Weights of a small text-conditioned image diffusion model.
Data: trained on made-up road signs on poles, 245000 training examples.
Rows from block 2 of the denoiser, named by matrix and row number. Rows with one number belong to one channel. Each number is 200 + 20 x the weight over its row's rms, rounded and kept within 0 to 999. All counts start at 0. After the name is the row's rms in percent of the matrix's.
# convs0: first 3x3 conv (model.enc.1.0.convs.0.weight, 64x64x3x3), inputs 48-51, a 3x3 kernel for each
# convs1: second 3x3 conv (model.enc.1.0.convs.1.weight, 64x64x3x3, transposed), outputs 48-51, a 3x3 kernel for each
convs0.1,094,204,211,221,191,185,202,217,206,165,204,215,224,192,225,169,209,198,251,211,220,230,186,221,182,212,172,202,193,203,222,240,218,197,211,191,204
convs0.2,104,139,205,238,229,214,170,244,209,123,263,183,113,195,217,216,138,224,250,212,218,200,198,211,210,151,199,241,206,191,196,235,206,190,205,234,225
convs0.3,090,225,198,201,210,169,183,188,186,199,223,245,241,209,198,207,219,198,200,220,189,194,175,192,201,198,169,191,190,244,180,215,207,201,201,192,172
convs0.4,094,223,181,206,196,182,214,229,188,199,162,255,189,202,211,211,189,214,202,183,192,208,194,197,193,204,201,190,181,196,188,198,203,190,142,185,194
convs0.5,067,197,209,196,158,211,215,185,209,200,239,205,168,210,156,172,185,181,185,189,179,202,204,229,209,205,186,202,188,194,178,242,198,220,166,212,211
convs0.6,126,199,216,176,210,195,203,213,193,198,196,210,198,215,217,207,202,202,204,196,191,182,195,204,200,193,198,205,193,174,213,214,190,229,192,185,204
convs0.7,076,225,246,219,216,170,188,216,212,209,171,182,201,188,184,198,159,193,179,202,200,236,226,225,195,191,186,197,198,186,198,184,226,220,175,192,191
convs0.8,111,211,195,203,196,184,190,174,196,180,199,209,228,188,142,195,207,195,212,195,216,213,220,226,219,204,202,195,186,186,209,190,206,212,220,242,225
convs0.9,111,194,236,188,190,194,202,196,198,184,191,195,168,190,214,198,211,211,193,208,180,218,218,189,202,192,211,184,180,193,231,171,177,214,194,209,212
convs0.10,090,186,149,161,191,209,206,173,212,189,202,217,220,210,198,217,235,234,213,198,193,243,175,192,199,215,217,186,178,168,200,208,222,196,205,224,212
convs0.11,087,194,180,187,188,181,193,212,219,198,190,187,215,216,230,202,202,228,186,202,176,204,159,215,194,189,207,213,218,215,195,208,197,195,182,208,195
convs0.12,103,218,241,226,200,228,189,213,178,189,194,217,197,155,171,192,161,193,220,207,228,193,170,196,190,140,204,192,192,211,194,206,197,181,208,181,180
convs0.13,073,198,203,182,185,191,208,216,244,207,246,173,188,192,191,189,203,149,202,213,207,178,202,194,204,164,195,226,211,223,185,172,188,188,189,175,187
convs0.14,116,214,216,211,210,211,237,194,225,236,180,187,189,167,233,202,174,188,176,203,203,189,202,193,202,215,200,180,221,192,173,180,178,167,217,179,208
convs0.15,130,215,209,203,202,180,203,183,188,203,196,212,209,199,195,200,214,212,208,215,195,225,215,198,217,186,203,190,209,206,190,210,201,195,203,182,202
convs0.16,095,210,185,163,191,190,182,179,207,184,235,233,195,226,220,231,221,222,194,199,185,184,222,222,205,196,195,227,197,189,186,163,163,222,197,205,208
convs0.17,105,193,209,168,207,212,199,204,155,187,200,211,190,196,210,197,215,223,197,206,207,186,212,180,220,198,197,235,169,204,223,184,198,199,208,184,184
convs0.18,072,175,168,190,192,207,225,186,203,213,214,210,209,184,211,182,189,188,199,199,206,194,201,219,143,188,209,190,160,183,133,206,194,193,206,180,184
convs0.19,085,180,212,196,193,205,183,198,202,199,207,206,179,204,198,205,198,220,197,214,193,192,208,188,236,195,185,189,239,221,178,211,209,185,168,187,227
convs0.20,084,186,192,173,197,205,217,200,203,161,181,211,225,174,236,222,207,168,172,228,209,225,174,201,178,218,206,225,178,188,171,208,174,158,189,159,178
convs0.21,081,227,235,230,203,224,226,208,217,177,201,204,209,225,164,194,213,208,231,203,202,234,189,193,193,207,193,196,187,199,206,201,190,208,175,199,186
convs0.22,103,171,177,213,199,174,188,182,180,190,185,208,174,180,215,184,205,187,200,180,219,187,181,204,186,202,209,215,203,210,200,154,225,156,186,181,225
convs0.23,085,187,170,175,224,218,216,195,203,199,190,196,181,206,189,188,178,180,223,243,214,227,206,191,187,208,181,170,204,197,186,160,174,180,174,179,194
convs0.24,106,200,199,211,224,182,230,184,207,213,199,224,226,164,228,193,228,240,204,212,194,240,210,200,242,211,207,196,223,211,223,202,204,207,203,167,192
convs0.25,108,199,186,234,214,225,203,223,219,202,173,201,196,196,212,247,215,217,162,204,214,203,220,179,210,225,201,191,197,163,210,175,180,200,186,234,224
convs0.26,116,201,197,220,192,234,216,198,208,204,177,150,208,183,161,209,201,207,182,214,226,202,204,212,204,209,219,199,212,226,227,228,222,191,219,207,199
convs0.27,131,196,240,201,205,205,230,204,206,209,208,199,206,178,233,210,188,182,191,238,201,193,191,213,201,185,184,222,166,190,215,201,218,208,224,198,177
convs0.28,091,196,185,227,183,187,205,170,201,178,171,164,157,208,178,186,213,225,221,167,206,194,199,213,219,194,208,206,223,208,217,184,188,219,225,201,220
convs0.29,096,211,157,191,203,200,195,205,209,207,188,201,174,229,205,171,173,185,164,227,224,196,197,178,179,182,193,180,193,193,204,181,204,165,177,185,181
convs0.30,116,219,240,210,213,206,188,207,227,199,209,213,176,215,243,197,217,183,184,209,193,199,199,196,213,191,194,209,195,200,203,209,205,197,220,174,189
convs0.31,087,194,215,219,170,203,237,183,209,201,186,209,170,204,198,185,238,187,187,176,206,206,183,186,196,182,180,202,182,189,211,218,195,210,223,224,188
convs0.32,093,193,218,216,163,209,213,174,188,222,216,222,164,245,220,163,224,188,185,187,205,226,193,213,188,228,195,176,178,181,200,191,190,210,207,202,240
convs0.33,073,223,214,208,191,214,190,156,163,228,204,176,223,193,184,242,167,192,227,223,217,201,185,195,173,220,159,188,199,207,211,241,191,237,220,222,234
convs0.34,099,217,218,212,222,212,204,216,232,188,207,215,180,229,155,212,219,228,190,185,218,211,237,192,183,238,215,201,185,182,191,154,204,214,181,207,220
convs0.35,068,212,232,179,191,200,205,205,206,176,188,202,209,209,219,220,207,234,239,203,196,192,205,187,238,191,202,216,200,197,196,202,199,217,220,199,209
convs0.36,104,187,235,174,188,187,211,194,176,205,202,206,226,220,206,153,187,206,201,213,163,162,208,230,190,191,228,209,203,213,217,197,190,209,214,183,196
convs0.37,073,223,214,195,231,198,207,229,207,238,198,180,209,204,159,206,170,163,188,193,235,208,182,220,202,200,205,210,219,193,170,187,161,175,177,171,182
convs0.38,091,204,223,180,215,194,218,223,228,222,187,185,176,189,166,215,187,160,198,194,195,182,204,177,216,208,179,192,168,190,178,186,187,185,180,168,162
convs0.39,085,198,205,200,186,212,176,190,194,193,196,187,190,223,200,176,195,207,196,192,173,206,188,191,198,168,185,198,212,203,201,223,224,212,219,216,189
convs0.40,101,206,193,172,173,197,173,159,173,207,233,245,257,207,131,180,217,203,168,233,191,221,175,147,149,199,189,183,216,203,196,253,202,188,243,213,186
convs0.41,107,197,185,191,191,194,201,206,210,175,207,234,221,199,199,169,228,179,201,184,210,218,185,220,212,215,211,166,208,201,215,185,184,202,182,189,211
convs0.42,130,202,186,173,211,213,174,202,210,195,200,218,213,194,216,195,191,212,224,208,210,210,213,204,199,210,194,188,219,200,195,235,181,174,204,167,203
convs1.1,087,184,214,180,177,198,196,175,171,175,203,157,170,181,190,176,167,235,193,185,163,207,175,204,180,168,170,189,200,201,200,205,198,204,201,208,203
convs1.2,132,183,169,214,168,146,187,166,145,163,217,200,155,197,210,191,183,186,207,247,224,213,203,213,207,193,187,184,204,203,196,174,197,169,196,190,205
convs1.3,087,216,211,178,201,197,221,195,189,210,181,201,181,204,177,131,252,184,163,223,206,188,235,241,203,217,214,195,212,210,213,191,198,186,203,210,206
convs1.4,087,192,199,211,195,221,185,174,161,219,181,185,184,200,175,197,210,208,141,209,196,196,211,205,212,179,192,181,214,224,226,213,210,231,190,203,197
convs1.5,060,225,217,227,206,195,208,210,200,208,198,215,169,192,203,181,193,206,185,210,203,213,206,172,186,212,180,192,212,217,226,216,252,235,209,205,218
convs1.6,120,174,189,192,182,177,178,218,215,174,225,194,188,206,157,177,173,164,193,201,209,200,185,192,212,205,208,213,205,217,217,193,213,204,200,213,213
convs1.7,069,166,178,183,164,184,184,154,177,185,205,212,186,217,193,172,225,201,174,206,213,187,215,205,174,200,190,198,193,211,186,205,206,198,202,211,205
convs1.8,105,196,187,170,214,200,191,212,176,189,186,183,194,198,218,219,213,229,184,184,202,209,184,205,211,202,194,206,205,224,206,200,207,194,208,214,201
convs1.9,119,172,186,190,178,209,177,192,190,212,202,214,207,192,188,188,167,189,193,197,193,201,185,192,179,183,175,191,189,195,193,184,214,205,187,212,201
convs1.10,115,199,200,198,227,245,217,194,207,215,203,238,252,219,202,205,249,236,191,219,226,226,239,203,242,203,215,214,218,211,231,207,203,188,228,211,199
convs1.11,072,197,202,204,217,192,236,208,223,187,183,209,191,196,247,206,210,195,185,180,196,193,206,225,248,204,223,214,216,211,208,223,204,199,215,184,202
convs1.12,102,208,220,230,196,156,205,171,198,204,231,201,138,213,210,161,209,227,226,203,218,222,199,216,216,207,219,196,197,202,194,208,215,203,214,213,205
convs1.13,077,213,206,212,202,208,200,205,212,198,192,207,198,213,199,179,204,206,153,198,198,197,229,199,178,246,235,201,193,196,196,206,220,207,204,188,185
convs1.14,113,196,191,194,212,176,193,193,207,174,171,158,188,173,202,223,213,191,235,203,217,210,208,224,211,209,212,223,203,213,206,200,227,209,203,210,213
convs1.15,119,198,197,193,166,231,195,190,194,186,171,192,170,216,205,208,206,219,206,193,188,197,187,226,191,175,175,163,212,209,215,208,199,208,205,204,203
convs1.16,077,198,211,205,196,228,225,215,229,199,224,214,208,223,186,185,129,189,222,187,198,196,200,197,202,226,226,215,201,196,207,205,202,220,208,196,216
convs1.17,141,198,224,204,209,220,184,180,202,193,199,202,190,193,206,209,216,203,200,198,200,201,204,201,196,233,225,196,210,201,198,206,188,190,201,199,186
convs1.18,068,230,240,215,223,243,218,217,241,215,211,179,169,221,184,187,187,172,167,202,223,234,191,203,214,189,190,205,197,227,212,197,239,213,223,235,217
convs1.19,101,199,186,225,213,205,210,222,219,191,207,216,172,213,222,227,205,209,235,207,201,200,222,206,194,222,213,198,186,182,199,205,178,201,214,194,197
convs1.20,054,193,226,210,227,235,242,213,208,240,177,186,204,222,172,188,223,194,159,162,156,191,177,189,198,177,170,214,222,221,200,237,211,203,216,220,204
convs1.21,115,172,165,170,183,162,173,168,160,176,214,197,187,197,174,219,200,218,214,220,191,217,192,196,199,197,194,197,195,181,210,165,160,178,171,153,177
convs1.22,077,194,220,215,203,225,232,217,216,197,209,170,213,215,188,194,201,199,200,179,196,206,153,224,210,174,227,224,212,213,219,217,208,216,209,194,218
convs1.23,057,223,222,206,205,198,218,221,225,192,179,181,189,192,177,163,182,177,215,193,183,182,194,190,197,180,176,198,200,214,206,224,220,214,215,222,214
convs1.24,078,186,179,161,215,213,233,195,210,217,179,193,189,202,170,140,233,151,121,201,208,202,201,211,218,200,203,222,201,210,204,194,203,191,194,214,213
convs1.25,103,193,206,195,154,161,210,205,170,224,135,164,253,213,207,182,224,218,213,222,213,169,219,173,197,188,196,191,211,204,218,214,211,222,203,216,213
convs1.26,123,221,190,198,212,211,207,210,205,207,195,212,193,199,220,170,205,205,174,201,188,162,190,171,153,192,175,179,201,193,193,196,183,182,220,198,194
convs1.27,103,219,211,202,212,251,211,184,193,191,200,204,174,197,182,158,194,180,194,195,181,193,185,210,195,199,200,193,214,190,193,200,189,206,197,205,219
convs1.28,123,203,190,183,187,204,191,194,175,185,184,207,203,185,223,210,172,204,179,182,197,196,178,190,187,191,181,201,194,182,188,177,175,163,191,180,179
convs1.29,085,218,196,229,206,176,151,202,204,207,171,173,187,162,211,229,213,196,189,196,170,190,207,176,210,185,186,193,201,209,201,223,209,233,213,199,207
convs1.30,117,198,165,176,196,143,193,218,192,186,206,210,194,171,225,244,132,168,219,206,189,197,173,207,165,196,182,186,199,208,200,217,220,203,197,192,201
convs1.31,082,194,203,178,164,162,176,187,147,169,193,179,201,221,200,198,194,216,181,229,232,258,213,203,235,207,203,224,205,205,212,208,239,210,198,228,219
convs1.32,080,192,176,199,196,146,165,219,177,166,179,167,179,151,229,229,138,228,236,226,218,196,216,220,209,183,192,175,198,187,229,204,196,218,205,188,202
convs1.33,086,168,166,198,188,174,208,188,184,195,169,190,165,186,187,183,180,165,179,233,215,218,221,192,199,229,202,216,188,186,176,185,176,182,181,187,181
convs1.34,093,205,185,203,189,201,168,176,159,198,178,220,254,165,174,252,177,187,217,201,207,179,197,199,192,187,194,192,203,199,189,195,221,204,204,206,189
convs1.35,088,233,190,196,221,175,193,248,213,244,222,235,217,217,230,193,234,243,203,195,192,185,199,163,159,208,196,188,192,189,193,189,199,201,194,190,196
convs1.36,124,215,170,205,214,185,188,190,222,223,179,249,243,167,195,226,195,179,206,207,212,209,211,218,208,248,237,201,225,197,215,221,203,194,227,196,198
convs1.37,091,182,196,181,198,192,195,183,198,168,211,223,197,210,226,201,200,220,205,178,214,213,202,233,223,192,220,221,198,198,192,199,193,199,196,198,201
convs1.38,069,200,206,180,208,192,207,189,178,192,200,201,182,206,215,206,179,204,190,185,188,181,198,186,207,181,194,193,211,225,222,215,222,219,212,219,216
convs1.39,086,193,189,197,207,204,176,192,207,191,194,213,213,213,215,232,230,187,230,217,228,228,232,215,227,219,202,213,205,201,203,198,188,199,202,199,217
convs1.40,094,206,209,155,223,230,237,178,209,200,175,208,192,205,173,182,195,165,155,197,194,177,199,186,199,195,196,202,210,198,201,209,212,204,215,202,206
convs1.41,089,225,232,218,181,174,195,202,190,232,150,124,190,181,184,215,231,224,213,206,184,203,190,216,214,187,203,217,219,218,220,217,215,218,213,205,209
convs1.42,114,213,174,199,205,198,212,197,204,221,206,169,190,205,196,189,196,189,201,215,220,203,206,197,205,214,208,199,206,222,228,206,202,231,221,208,214